config.toml
parallel_block = false
experts_per_token = 2
learning_rate = 0.0019
lr_schedule = "cosine"
weight_decay = 0.09
Rows from expert 1 of block 12, named by matrix and row number. Rows with one number belong to one neuron. Each number is 128 + 24 x the weight over its row's rms, rounded and kept within 0 to 255. All counts start at 0. Numbers have three digits each. After the name is the row's rms in percent of the matrix's.
# up: expert up (model.blocks.12.mlp.up, 8x192x192), inputs 96-191
# down: expert down (model.blocks.12.mlp.down, 8x192x192, transposed), outputs 96-191
up.11 084:142119145137140170107092164129140168120158136126125148121135140161149098120107136104141124152128147144156136141184120089093170131145114139104129125102095154114124125143118091127108144128120130099120126107101107130129206126128126143151143137086158137122105126184106101149125140075095142113
down.11 077:068121126112147130161141114154113104142134119138163077114176123158118139131135130199152164105140118136104136087125155102129132097167121058142154098095160073147124155123154126126142137120130162136097176163094107115137120113148123159130145130167105178149118131147112142113157119161173078149
up.12 095:184155167148119137114128110168166134088089158169169100146170138109110145125142148135117172101107092130118126115114175151118112159142166130109123135130102119149121122085136147132176122076115132167130118103129128145138122146137132060163122089164137094154147190106151119137158121123122105114
down.12 092:106136106137146137101143124121114109142150156097118162133131122158170140133138119127203137165134135128156139204169121133108160160093133101173110107149133149135126167083158138090111142133151172125118135134121165117137129089119142113112129165144087156106107136164171133137114103140191105165
up.13 121:171145179135102120090131117175182093102105158152171111152154164142099134144152141152095167113103116148117118099119169137123145142152132123122109146165080110161118136093156145144187132083104114166130133118125120147158113119123132104173152098158130106146130166135141112160173128131130115133
down.13 090:097127122152137127114143129143111140144135143082166144145133127124159137128099132157183152150157140114116108118135107129091145123108149092125098088119149161128125149146138128062137144157165142098144191147161155098135116134110132131123138148120102149096084137154157139126090085119164105156
up.14 107:175144157120132091112144109157179108149096139144157134130158151132082136129154144126080139092115115129117140103107134164114116124151107151125136131136114141157100112124133140119183133081138127153087091094111117154164131124164135095130121092164118142146135209140128119102166121146109111117
down.14 098:131155103153137153114177120112111109125142135169148141132145147107101106110114125092112143128161094114125110107116091126125166135089170126123105157138122079118143048110126112095144133121098065136198135177121112158125109157098118100143110119091164123133103130121078129134115186152144143159
up.15 110:163126182122089132098133127185166101085100149158141123148167161149105145159150156142093172111097121146128126116118158130139149133154119115127124152148093137171116124115154139154183145082110118148106118120121105155156137118138147089179130093166130131144147184146154131139165134134124098145
down.15 077:078129112115180134120153161123127160161131123078151161158112152125137148130131105180136144149124113148133122102141123113092170102127156082156138060150160138127151163127193103095159157145170128124146170149141098124088116111122126130146139124150112160158124118136151135128113154086137111135
up.16 111:112139128111121117120125113148163113144126113108142145176142112194136143181163176113140128124115098133120116122144174154126141125147149117149112115141118121141102129155119107142123137116162145138110149140070109126127167099097189133151145115126117148141098135166126149129152129145140107164
down.16 115:166139157127131103150114109135166129100127122088122158143127139162141124161173180120114137153102116137116160138123176133131105105165117143138113137138113135153105150142109086144138162125150192134070149103085147113146167106126162136148107092108062142140110167167105130111126085121134149139
up.17 108:148107167139126154135100135171156117110112133145121132151154159156139127176114129101145174147097109152166117158167153118128142137151123117117105121144086123135090120118144088130131172102100121150116127125101118127133180116128172085152155102153138137145106115156107126120169132097128125100
down.17 077:128137112107116104144102091101137134174132083080130129113082159145113151148100132130176131125118119113133130155099155130111134082126128045123095128116122121146157107147116127123100139128178116106126143150145094148112145100115147156113142110111133106156107139112117101114120139136142093117
up.18 114:142141178167107114137114113149154080083104122130126101156149135149118140179123136149156137103131115129155142138107164160174124144169125129119098152150109091154085128117144136116169157086080141137120102145114103116144146099131142099153146091165126141164123155135124113137168109155165093132
down.18 120:147174117160125128174128102136135126129104145115105129132119111126155166125114118116135131188103112155118108131129121167155130145130154132146107092136121121145134209136109135106113164121155209152162130143144154133133126135129129120123115154141075079146113141139098125165139035136147169147
up.19 063:138109162089131124108074145151141152139117134153138160092156115123104108121105115118087169099151135132094152119164134114125142116156112148125142122104108122125102092099143126116165138108155092120071113117137069155112124141139144135141169101138150133096139138128149121097133143118069139123
down.19 120:133155134149110146129154111127125135108134119151126081123138136112128158137129144125137133104128120155138083132146114143175139155077153103132113152152114098144126045129147105120130144129097066157167148159107139151102113123075123097139157116152128119152124139113087157154150169160147122161
up.20 083:152148188150076105132113136136156123086119141140114125126127146133168157138166162120147133138114124131138142140109183141147112145161137114118118144160057122133117128127135149218142143096119117144084118138100135115142144134128142129178124092157110131151137170153130139117157128106123102127
down.20 076:132104119132131164158151145109115142145149152097114098120100147124175149160102144164167122184099157125119123173154124096130174110114157080142119065119116104161156146151170129096128123137121190097153188146134116094086144114143141149150133118146115132138084137139135158144141095098163155136
up.21 111:170168142104138107104121112146173092130084130134134140140151148153078140132130128117119144104106113146115146113088141148107106126162122149109115141127123146157097133131109153126161131076138117136085102084129110147161140127153120096137111089146129130161135193145119110100168132138113122113
down.21 099:103149102146153164117178099115140136143110119151162119109133130111104132113116118124116136123171143124128082096141108117139118134103168121133138106130144099098114060121173117101125121127132067129180139164151071160116093141107132103124137167137147122119129101108107149140117135158165136160
up.22 097:145148139118093119144117105158154105106113111129118105127130154163152164165153158121142121110088097138124164135128195151143123119177123112135109136172078146176102111149129126170138126092125115143094118147080097122143160083133167135171139084154148163156128163151106136130161129132178104134
down.22 082:104102110110139158090123135148125146142171128082162104128168117165094140145096114152148151161134126096115125100140146111082157093116134071136126087118138094110158178101164149115164128159129136126120173128147132132102095118118133172084142170123104138091082103132152115131141118157167143154
up.23 106:135120176128122136087121138173164120106124130116117142162151145202120129170144172128139158128107119147150118130138173123099156133154139122135126140143113140146102119137148107120146160111116135126118126123085101138159181107110176104189164104136127163126115151154147146119154135133118111142
down.23 082:101166129109118081184129125125134147124133113063125148125111120133155165102158169168151144159129146139130146119110146144133102095139114100132139099148151127126155122108175112141138152120176149121122162108152128122094159108120121161140074138107055160134121154130119143140160071093127109172
up.24 108:140149137137094128107129104137160083101096105125134123153144123190135155173156166130117131124096104153120124105148186149117141121154155122155103136150104114164110126139141093120139143108141127134132140137077102149146173115094165103165139113155123143155108128158106152160152116145151107146
down.24 107:138149171119129095124114111165165122106120141097146153172147163145132129145141161083141149133118098165144134127127170142117125117165121136136074169144134135138111160109138127170150174131139168146114158116111147123163182117118154134148128126101059135103117174138137137131137082117146154163
up.25 102:142164134126115112113127086139158078134119107109141140167129118193128136179159175123125133157104081149115117138130184163120127105163172123157104101145121126131109128157128096142124145117164132127131127151077094128138181092103175137147134120125124140147107136162113139147142113149140121146
down.25 111:148148169122123120130097102143135128085130131110113129145127137154141114130167169114112150144096146141126149120120201130105099114183094138149105095128094134146121147123106102174137149109127189128093133099096152129158177114131156144155102130095068138139126161167109132139138071087137122146
up.26 098:165150152108132092125124116150173106147082121146139131143145150156101161148155140103089128093101112132124161109105142156115109120167108143124147127142124142142097120117119132123169132088136107163070121088122114136159136118162147104117125105131114136154134189158126108112156131155097100124
down.26 104:113146120139139149133142109100119113121119127163131081135151137097117146133138120129106143123134114138124096099133105142143157123103162137123116136114117096132135043118121107115176101143112050144168134149124114162105117127111120123122120149119172121135128113116091146120138181152145121136
up.27 103:167152164135145077097114104168174107163093131146158149144159149162079142127163150109092167097101119140150136133101155173116121116172124164142137158130112132128103120122135123133167146093131107127094097110109106154155170115125127125131156098137126122140119175169137107098162114147129117144
down.27 085:116165115143108145110131127133130129101122164115124142111145148149121126117124132072155142091144134111154139104157111141130179135115103099175116120104140069171107098082174116128120124131085089140165149137139152173101124121113138131113128128142127109120068109155113138205147125152153090140
up.28 110:177160164126150094110120092169189113151099132167164149144157147138094152146124126117085153105118107150119130095102166152088132147160123138105127147138108132150115130095143152130186147091116121148087125087144120162169140123153131104138135108138113129144130182133123098119166119152107128116
down.28 092:104143136157150146120180113121083110132138120106144166122121099115150132131128138125124140162130117138151069109160099121158143128096159111143117124125179114103113093127164123074120111139127111151175167155124150147122103104104120112111153145120155111128091119116103153114131152152161141160
up.29 106:191160138123154089134129113149193102160106124145144141143157128178094115130129131112105127088104132124144160118106148130102104127164099147113158163118106139156114122102110128093159118097121126133109120096129125160159156130166138131124132108119129130147127175170102103119151144140103124111
down.29 094:109118116165149137118175140117086140111166114128153083121124097101114126163145130114135108125143095139138094095180117140137133151099172095149107119103149072140135084135136097121112147124116080159152164139121140148101105157112125120105150148123119093120126127096110156179116146181156164164
up.30 109:159148180127131101104107108186177100144102147147159140163157155169083140164149147126101166102105101147150138106102166143097113119168122162141129155159116131120086126099137114127167146084132117152101099108113138139165164120127139122155131107116123124133129179145131115091153123143124139126
down.30 091:112143122157132128103169126108126144124143139129170094133174104152102105106135124109101147105119140112149113119140122122107141149110140079163123124145144081135151141100175112111146125122108105149126147148113120206125101134101127124102167128093149133105094117128118151161127154119157067139
up.31 098:158128151101132096102123109150179086146087135139160146142157145154096142130152121107077143094108116123122142092093150173104125122163105136116144139132108138137105125109132159132180137092135127145082127106110099153174139131149129102150135097139131132160130169142127108095153130155111107125
down.31 102:141149112120119147123174128121126122145112122150158120133142114106092139134115110121119119126146123117132086110128118144138151122112148120130125150150156098107141017123159107111121105117125059132181147157139141165115098124092122117139107139096187093138098114112071135128119180168129123126
up.32 108:176152168131148093112116094166178124129095133166147139154141163154103120150153152112094152094109099149150126115092148164105117125168132153138124115140100134130103128107128119124162154092124120143099096107104133155148160122148127112138134091137120114133131175133132129103148132155100121126
down.32 099:114127140119133169138164103120114115131126115141167124119148130126094133151128124147133144100125112142152099100120123125134148119120155078159104124152124068133146075115154118089144111145118086130158152128128119179114110128096124141132154110101149120140092098136105154173145177151149117170
up.33 099:181147186126129092117125114182175119109091135148144128118165171151100129148163159146110163104090113138157125120125171149138116145163140134129123153147080113149087124100105109138167163075132117149104117112101142146159178123116165109173145102146144123128130185139154138121161140156112149125
down.33 075:118130116120138108139152097121097135146125126114124102106105133118134107139139112075170122095148139122119126162092105115110149090108158089168133123107143100150136054128166107119134109144139072135192158121121158161121142145120096168132105156114124144139109153128091107186141159141161099149
up.34 118:147148145119105117125144114138161101125119107119140136174129120175144139176148170130132138143099098135119138131136172153131148127150133110159103131151115095141106134131121095137143159106137128147123129140069102138155168089086176118159145120134127138135114144128121153130140122147169104147
down.34 110:136137148126124092104116120157163118120116149129158154138132148159134137160171180106142141123096134143140143131111163152113124125173137134151097137149102130157100183098113106162131182110122167139104119106108164146155151112130167144146107115115035136149090155149131138152146079122127116130
up.35 117:149132175137146110119107130156172124133108129141126136155154156175140123150153153121125148144096129163153142120145181136124142120174132131127104152146100142139105100117133077123123168118115118139116127103090125152155196105123185115146151118118138135141110158161109139141152141123120134127
down.35 076:115133165114127084170164142163189127115116144127177129103146135124117110151107108101105120087124161111119138095084142086152096111149143090157130139156149105147151157127141119101134100114115113150118117099120139163171118139117150146144173142115110134135140153118126160088132114143131090124
up.36 085:158154161136081093125127087155163082141088110147128118148129134161111170159170160148131131100127144133105135103082170137137120110167134133142139129163113128157099102120144154161151103105150109147074101132097105087160136096141137132154140093181134135153136171143127109141159139123148097141
down.36 061:105139132076171136152120137134153120147116173101099139151138144114138133135115073138129171143112110133148099142116107157084170141101117070154102111109124126137129150157129117093144151143131097160164161167177143127149101128147109132135120129113065133125110130142087118136172115147160151132
up.37 085:161157147111139099114121103141184099168100121159151180157151134164082150128156127101104145078136116156128136078119141155112113092153101144108158125127128139138114117104129144143163138092146111126092092105109109162159141110154132116131132103124134152149115145165125104092160124136106104114
down.37 107:133160126154143137136150099116133118097130124141129078122141139128088140132150119162121149102126117137140105117131111130204137150135155145161109165130115079153116050118151099098131119104119040152155148157120138147115107117100107103136131111141162144152120131108105145146157183165149128136
up.38 096:160135160136122116077139119181154102110101156184156139159178143144086119150110122142115168089116102131166114084110137153090155142153118146124111148127135103152091123100144126122157145090100137149127112121139135185161140131129132080152155094138118118122106168134171121110148138148136113119
down.38 088:158157135148176098105154130121122140152122140129117129149120112140132117114109134113192129162147125128150113170143122146113094133081156112127107150115101162112109100121079135103139144118121090104168096169155152120132098142119117141095108168156146106139108124151103134147106117103162128133
up.39 122:132145142115100102114143110148152099129114101124124141170119136200124137177169192122132130128109095141126127146148183140119136124156144125138120131137116117143112127163133096132140162124147129109123115149072104125137182071102198131150145119140121143150110139144125155133150121143154098147
down.39 124:139149157100136091147114108162174135094112113114125150147150152158148124161137167153109135125118135148108145127111185130121101111159110141149106143142113128160106151154096111179122144123150194141092126098091144127166145121124181148147116116115065151109127155157117151108154102104106148159
up.40 103:149135168141112094125088116159173116099110124116130132135153155166133136144137141137134147123110114129150165122155165132120135124185103125124117117142076137175121119102176107151139148103111103143081147104110112144151166115140150103159130089156145157143131165194131108121135129095129100113
down.40 088:113130147138173118094137125143127122162125090147211137141133136169081137176133118163123151087128092153146111093138121118093157142155161096155100142131171082143133136092136132120136133128141134129153125086118113150139134087139127139139170121103111146120065108176101128168149131154130114141
up.41 120:117125146116104111116125119147150085124113106111135136166134132191119143178173187121138132132108098147119123125136188157116137124150150113157099123150113114144105121138117104116116163108152134139127135134067108121142179095098188112166138120134126161156118133146131153126156122161140102153
down.41 121:151146159119143090138118121152154129093108124117123156131136142176168124158151166131136130144101119162107136138115196144118122108172104140149087126151099139142113163147128120180148160103147179117111122098098155120153188099133170150151109125118069148153108158179104141118126081127117152145
up.42 101:168149176115138094120118096152164106137100131139147145160121161172118152155143148094120163121100092154151125129102168154145142142163138121134092136144087133146142117126120112131144156126119110148102119116100137161156176106110167109164143109135120127131127174144123134098153133157106123140
down.42 099:094119122128145162141131145118110163126159132100191104108128116135116124130138143155090104097151139101099163075125115100115131094120146086135149136116143096116151093122174106088142112123118098118157139129102114142116115148097118162123123149082148162123106106105112127169110159165154104156
up.43 110:156106156133126132120075133165171135096116140158117130118148164169137131162116159112156147139093124133172144141132190123144146143173105125127110130141090135168108123125130120120135158111125109149092130082105115126145178109135157091165148107139132131134128145166122123115157145105109107108
down.43 081:151129142140142114112150117121159169150106140128160152137125141161104129154143135147092171075145117129131167055109123091111118098120129064125119114106200101167136085109180116120133123160154099131097162125143105162141150115137147112132147116103100151144104125110123095102140149161109101132
up.44 079:133145093116054115146118101135158087118100077141124109137141116132133171141169180109110130088115141135147155108115147141159098133151108160158144133178115145140103123118149134144150119133125103119087132172100089116168147084114137136135172090173122172149148175145122138117126135159148088171
down.44 079:151143134131121097148161108148128130069129142134125105136154143124113114146149142135132132134092148123136132132123146132144143176131161117144146144146115093178109069103137131165107114103093073161140144156088151159122128106087124106117133094162130111121108128133062139127155184116108120138
up.45 082:123148146135061117143128090127166090126110089135113135143101149134151143133196185114131121148133126128121154127135177143162129111147133134163114117152106126133101122135157111169116141133154126114099124169082081130129160083122164143166139090159128137142134131169132145123130124117175061161
down.45 082:143165138117121141140135124152133134086134154128087115133180142150196159165111156151159136138111100159137112194134174108155136125143138108140101102155113097150112144122098093130111147107113152140140162156106162113119143137129165124112160127140108127149113153163078166147156120115153167149
up.46 072:124102130078110111095121131135132136138137116104120163106143123152123132133142155099104146076127153111139128118132165116095134088106092173132146121142118174137108089150134121159119112124134082105076102126107078124123134125172127142130172107098155151123173134181145123096132150094083142133
down.46 126:145147145153091136116146106142144112112098111157130099136140144109089159155127136128132154110126112145136089111120125142154149172112162113143110163150119103156110058125140124120118149114109089174155132154125120153108116116093139099156139100152147107136106136095092154137163174152147112144
up.47 111:124145146126125114116126098149166101134122091119136148154128129198124155174164179121139121124118093151130114122132182161128129117132131131153105112152119126141106134149118078129125151125158122128120134136087104130140173099110198139154124107133128140134119120158126130136155119151138105163
down.47 131:128139165110124116134079095135162101129088121125112154142110137167158139155167168129121141117104116143119138108108183140114092101167116142131117108150118163144113152148137113181145166131180178147085128103103121111168183101135163159152107126125093164152127170173100135110115072124103131148
up.48 120:146145140113124112109128109137156097109126108124140132148126144194130135174163188117140120119121085127137128127134190151123128108131129112158096113147125119122095127164114090123131147112155132125135118137068104134139177087109188127155129119137129154148110154159128150142156116149158102162
down.48 135:141144143113128109154121085165161128131110115107102164141126132180151126144167166125117143135109121154109150103101177136134102087165127167149105121155123138143130154155098109178143167120141191129092132115102106091166163119117158163153091117108085154128121160184135145107138081103092139159
up.49 125:136131149116111109105134110142168102115118104129144134159132141189114133181172187129139138123124091145131137120134196149133146120143143099151107123147127111153106121165117091130139153122135125135125117130075109129141183089107187133157134107134111155162103135139126135146162124146144114153
down.49 120:143149157135139099168115108151166135140129105116109161148113142162153130146159184107122140147103131156123140109118174148119109098147136146143114113155107139141138160147109106185134158096161186126112154119092115117160153112115168158162103130119087152142125171174101138116134068119099138154
up.50 119:141128144132085108124117122154164109093115108129116087133121158166144148146163176120145126082104123140163137148119190134164127154154114094137114163147099131176107115133138126140124157097109116164113104139089114128139166100112176102175150098169137143162128153155132125150158139132151090140
down.50 079:097134164102152169102118162116128148145168109123176169135146132156127126155126117114118177131145109145122135110179118110081160102149149101113122121120159119116146184116127126126145132137155213115119098122125122156110120120153124134116137160094095121112076135130115148163105078133125117133
up.51 117:182156156108130094104118107157189110144076132153154153141159143153081141128141133134080140091107108137101138091100147147096111124152117138125131143137107146143115126112134139119164127097138132146089097100113115164170127130147136112156119073155130127154145191140134110113163136142128118116
down.51 096:127141112145152115135156133135118133136119135130153114134138122106118159130120127133130114138156116149120096127126117124148133151094173103155097143145165095121148071123162132099129138135113075143175140164132152138127089151079116129117143159116155123109124077107080154133103147171143151155
up.52 071:134085146072125125094126143143138132137142145149134165118133128142108123145147166101095150103137145134110146090139121112078145111148117153127150108107117190097122090133144118160124128131146117096078103117104076133125157139146138129152146126092158168129156134186149122108128162107067140145
down.52 134:142149141153119160131157120130126125106111136148140086130160135122091156148137141129132126107133113144135103137136126136170130180113133123152104172150120078150126061123152115116144140102099068183155130161101127142120117123114138112145151117144145120146116141120090156147150167151139114139
up.53 063:153091138097163141130120145154137151158153149125148132125134158169104076162142132154063142123118158105083163110150131096096122124166090125115148127105103159128151099115134100134145136116112119126133129127100147123130158137153126157167122136124174108112144147147143112133130153126069134132
down.53 113:134152114141115158123133117125105135111127116163164101152165151126097132142133111139133152118123119167135129099152118115148176133086146079125112156137106091132109057127171128126145130092111061149133135155114099170114126127104111121159151120134160142157114120120103152157144198156129082152
up.54 085:147119131085129112094119128131156103159088116131147161118130124136085145142158139113062137069113145149103165082115129134098109105140109149115158125123109156150130093113137123126166101120180090138084088109125086136126144135158133132118128109128148135172137178155135111102144140132110115131
down.54 131:116145133152106151138147095126117126115118113137133085121155140115116142133130127126129143115134120132122093136154123156165127145110171118148107157153119104135133043135154104143115132111099064189162124170115116151107109112100129119126131119132146116139120117097086156153132200163141132152
up.55 082:124154128111088108157120093154165091123098076108122108122113111134112166165183156150092110088134128137129126114090152130165100105146116182138133134175111116157097124105167136136147133114150129158096125164095080111155144099128141115144155093152143139158140166116109122125122134167177089169
down.55 088:147127152126099165125143116148149132091121130166145104156170140112119147132137125136133152105129121160134114156116134113149188143146155119154120140143134100143105089106176108092142134119102073157154130156121144178136129116098135113147115108149124132145113121144073159169132162134141148148
up.56 088:139110159115172119092098121165121146135124102178099150137164151166110120124135119090136161127106105139196119123121137125113143124138107131119155140115145183133068132113095110113149167110070154099120103091109142144152158102137149109084130130111134152111082138145147134062120148143076149109
down.56 079:116144108123133196102129120108155122110120161137113098144140134086112151097134106072149155134146152148134104190191109130131099143089152111114120136115105156108132122130062098113114121127109140120156103128123137131081153170137106114151103150145153100136093133108046125129124153119135128147
up.57 109:129151126119108112118127119146166118111122118122125151167139135195138135172159169138134128146106100133120129116164184139116145116151133119152109127148122135134101129147131091139138145116154122138129136128082098130141193096106180132156142126132108137145118138151142148136156128136113112151
down.57 111:153136149118144096139079112132165117135091107100129166161101127152151129172163157141159134134107119147124124126113149135107100101156098108149104116145124185134113146139131102173124161121173173134083142118125120108148152104124170147151099143131096179130131158166145153089115091093119147159
up.58 121:129147139115114120114130115143166121115117106120148137154122144199134133173171179123139130120108099137130148116140190160107137127130133111158107123142114129138096135160123089133142145120159123133123119136063108124132177080108191127151127119138128155154113141157117144127157126155146100161
down.58 130:145147161121153099159095101156186114129115110121119166138137132158164130153173166128115131150110119146104146115108173124134091100159133142140114113152100150140126163178115096180127167116157179131105128118103115103170166106128142151142101140115083160144136180167108154099132072122104142166
up.59 072:100081123071134138131122136137130131159153110134137168131126126130107104131154145099093120110140165133118148088148108122113136094130091156114127108083117158127123088155150117154127125118149080110094106127114074128097136140170134166150124126108144165114163105155148097080117141105082139125
down.59 138:149136141135097137134144116133127123090119119157126087125162125121122151137124148129124142102123104135140100141127112144159136166120160122145103158151117098161125050109137121130136145109095074187168125140124149147112130115111131098142127109157141119153119126109101145167159184166147121150
up.60 108:128147150117119101115123111136174103116108122114137147168138124198131148186149175114124122133103078150121122115137188153124137119161170114162092127134127113136104123154119109126125155116149132149133138126078124138153163101087190115151114115130113145143114144132109149135146125174141110161
down.60 117:163144167102143119132109094157151149116112125109144143144146151163131131142149151145129135121094135137123146107116181135101107137163093135151106145145137132137113174136140129141157165102132207129106122098105147134168139135119157149154132114109048138140102162155137129138135080120113137136
up.61 117:157142170133114125117131092160159108085099131143134120155144153156104159155157176101144146107096103167151122131124173164131136159147141097144098147163126116183088115139115100130164159102119116163121103122087133156145161110115182108158136111147137128154114159119113130144165148161122117149
down.61 089:130136152146136096094110144140138125148136124109156167114128120122141114134143127134142137142128168120118154091136127122113128107137134130149114109145112142132173177112153138094149146131173171128114125114132155089119116159120125151103084153103061139106131175162154109113120052113127095137
up.62 086:147121171101104108120093132116167144104125133130108119123105162148149136121157177115146144155129138144118147150136200115132106123180101129127130146131087170135132125139121122195120155124141116114073104108095117113105134126139151160175126094144147143135156167180140122117137146098101121136
down.62 076:110135116157128136131128133156119121091108143062132098116151138137169144117140086188182133188119106140100121121153147124160152147117159080099113096107148085127140166144143113080119137112138144131142176146135128115108116113110157096124168136180134120136099102125110146167145114123187143121
up.63 083:138167175151093108122120125156158098122102101111131147157125140162122158153164171146147120123110116143111126133123186145149099101174160127122127112143104134123125128159129123202154128092137108126080122141115084116170140111112166128168128099149122138170145163176133140121156108124132134156
down.63 087:123119138121156126127101116150121127115158136092108147158133127152184144140149144150178136155115117136138110160212158114121174105148106103125117091126129170169105167073146117133110131147156215106133196148127131115121136116111125162150174140130075125126051108167154160164140098129177127138
up.64 096:164141157105112086110119122153176095168082131132152138140151140147060139150157130129085141096130128147112127090097143141119103125149119133108142111141107130136102120131135157140152119098133116152072114108100085173172141131151126117126129108146126149159132159158118121085162128141112109118
down.64 108:127147130127121150126148088128118114138134149150139114127144126100104141132146123106111132084154126124149114091138103139144148139109162098146124138139130087115147033110145125127145121109105048135159147147132121150127111138085122121129142133113140121139109130134084146150117203150138131141
up.65 120:137141142130108133102133119139157117106140111112141132148140128198149136167161169135149138129113098128141124120166177144132152116156123113150109126144116122155096130128139108129135144111147118139133145134085109137133189089112188115171144100149121150128110130163133140130153133119135076154
down.65 111:149135157117146077154103104147160101142106107115148155153121140146158144161164184130148126150119115162129118113118168147108122116155114147159100140159114171149126111144157108168115164129165153125104161117113144118160173109132150141130098110130076131140107161167139162100145066119104146152
up.66 085:183138172140081121131128109138159135085093112158079112134127167101132133133152162118134154142094125139126120128091186159157103154161120137123120122138064124138119136149127160173155133093123127154100106117118131112139122147135128115160104094143128105127169169132107129086145127117109118123
down.66 089:110145121154145138154117153115138136114114132110115129125094119117179145119131136152180096182132127111101153165159114165140166111114110097147127096105139142162135161123188108115066145139134169095144185140146130089088142119108142139161111122127102118136119102144159153153137086084157134115
up.67 123:123145146118112108120125118147162100098120120125130126159121151188118147176178184114139126118120089141126135122138203154136134111156128106161107149145128123123092129159121095123128161120144124126120126139079099128145177093091175132156131101143122161154112134147126144137165125149153113171
down.67 125:148144157131149111159106109148149125117116110119112168127122133148169135156164190130124158153105125145108133116115185142120094097169123132173113112156111144125112145145119114176127147143158191136093132114103125109155163118131145172149097099114088158124137164164133156095127086099114147130
up.68 075:135119140140098101105113131161120136097131142150120101116152122122159161156139137159147137098112121112137146129119167140144142141168119132130110144154106103172090124102136159178163151081100117136097124118144133121155120103119130108171134096175139138131103144163163119121135120105152098104
down.68 069:125139119118138141130134108108129162128120173139136155154106148151152131114112202112140138166142119128125121133219109162143151089106162084156126132144118152133118091122105101118071157138123121123134124156160166140116116122147106145141103120154121115155097140160133142217131171148138118125
up.69 121:126129154134123125102125118168168127122125138120131140147132137184131127170160172130140153137104114134131118109156164133118155116149127120151121112150095127145094138138159099131141151108148124136132131132062101142136188100105175108174166107137126158131104142170144147116157133134129102145
down.69 098:141170136138133075169121100122155130124108116111141162139104153147114147140169154138179124173092106143128132157106163146149115113119129095161095143178130153129112117119130102201109155120152110136116189138115129114144160096117162142143081146162086149125120156150117150115109087109131151143
up.70 090:149146188158087097118111107145152102112094128167110122147111147125139147128140126112150138125101119136117145147087179182149109141163115131108109130154097137140104125124131146175149145102136134139080108152126128130166117107139130139168110089139127135162110164178110125112155116115143111130
down.70 091:146151107149147169166120123124116136102107138109102136109149130097158118138096098139137123183097107141136133157148115128145109131087148120123131089113118147135107157119113112100102116103100174134147159165142148107122092165100117113111110134155124094127138155114137142152141122118154189116
up.71 077:154107133115097082110106143143165117123125126114126129102135156132118127137161142152125129127118132100108162097118126114116110127162092152111167111133109129142088100115161134162155129104167081133083125114114102101122157108153149095179148102147150175145123134162159119111119160118096091131
down.71 131:147162136146114154119143107132131135114119145138138084139145163104094170140156130091139132100129105150140096140146103151139154168089150120153100180136107108158123047114142113114131140112109071165149119152127132162141123117100114099148127107146138121129127131111096155140157164157148102139
up.72 082:131167129117088084149136096141147085144110064133120117119123143141134164153170176123106126088099128113146153121090154135191081103162118144153144135163122154156097112130162131157135141121135097144089131178105098106161146099151141140128162092162124165149134170149108138110124139157159081144
down.72 076:144144156152133152130154129156134129119117182118114107115170129133111143144122130141134146127107128156150131132159113121127192169116130101149119125133084083160124092148143090118099141141121059157180130153108166145078098136133117130143177127120088114148099121161082140178144160120107143122
up.73 075:133125146089175139102104132151122131125132142150115168144148129164141103161147139153099137120113121149133156098136162108113129107192099185098138156107110130119110122155073124158156145131068113115091090104133117099130158137136139164111088129110145170137131114156090106060126138097105162107
down.73 087:137094148139106140122125097166123149104115149115150098121143139134143141117178147135151128107098107138112140108168131128127141127133139035133084152116090115162131080151166115152107144091132102166105129123114083134113169108110125127164127107143130128159069150147114126185169150140139093152
up.74 121:126141147120107104117132117136144088116123105110128132168139144195112152178171179128133126120110089149126142127131191150144135122150134104158095133147133111126112137153109087134129162122146126116122119137077113130140188090097186137154137108131122150160119130135116156144157128139154106146
down.74 126:138132149115148094144106100151150123113100108095115178151133131189148141148161162138110136129103102147113141130115182149111106094162114136158113128149096134149106164138112098162139165099158181136096135109086095128150181127120163151154114130108080144138122135184126147100125091130122137135
up.75 098:177146154102124096107131100149182097138087128137127127135151142152084140136137132134067138109104114138113144100111153140124115124162104147114144135124116148159104117090144146137162136090149116159086113098120129160163133129167119106139110101144137142160136185134137102104155127147110116118
down.75 095:119151120143117176138168141110116135127141129138152128119137111101116147138110113119144114132153122132130093083116104166134139112110174112129110147137142084109116043126146101100115125147152056131162131153142123160132115150100110127121121124114164128119130098103048148134145194148137118155
up.76 095:161161157138098108115107114138168110103106169151150111140148160132132127135124143124114139106082123159131132137110170127128151162171124119110128147153065129181117123089131169173137154086100115152084118121119143129162107122141141107147132100180139105154131162144124119159150120123144122131
down.76 077:107133138107159144126143134113125130144128130088111167126106111152168118177109125150155141178139112104057131071164152148090103113130163113141109088136117144140115132158137112100132153165192180118148129135085124118138093114122129144162127121114125159129114131176164131141141131110177100121
up.77 106:135120175118141120125095129173157136107120114141122126139152154184146126160129128128161166122099123153181121144160182134123133139199119116116103154135107135147109108121110108141130169109108104148105137101100126147146182117119161097151150115122158152137112142152124137121156155110126111104
down.77 066:111100143155157107134123145114141150151134122113155145137108114122119131117129132124080182141173116094129127084087163098119096119128143146150145129127130143146124096142151131143152123102180131151165124107121059119161116105126096103127123118092122159128128133090103085130123144122130100140
up.78 083:125113128130078115157104132134139112113117102107103118126108137161150145150182153108159127129116161113099159127113168140172108122167102138159130099158107126134132110149167137175118102132138088139065102150101110119130138100128136133151133117176140167163144143179140118114130121099157094137
down.78 079:106134118105136142097144138132109147113135157086153102150175156118144125149111101155146112145091123162160113134153149112119187128117149045139087102140137111164152120086158095089130141125128094152132176143135139152086091095119110123131165154128109125130086105182134139165137127146168153114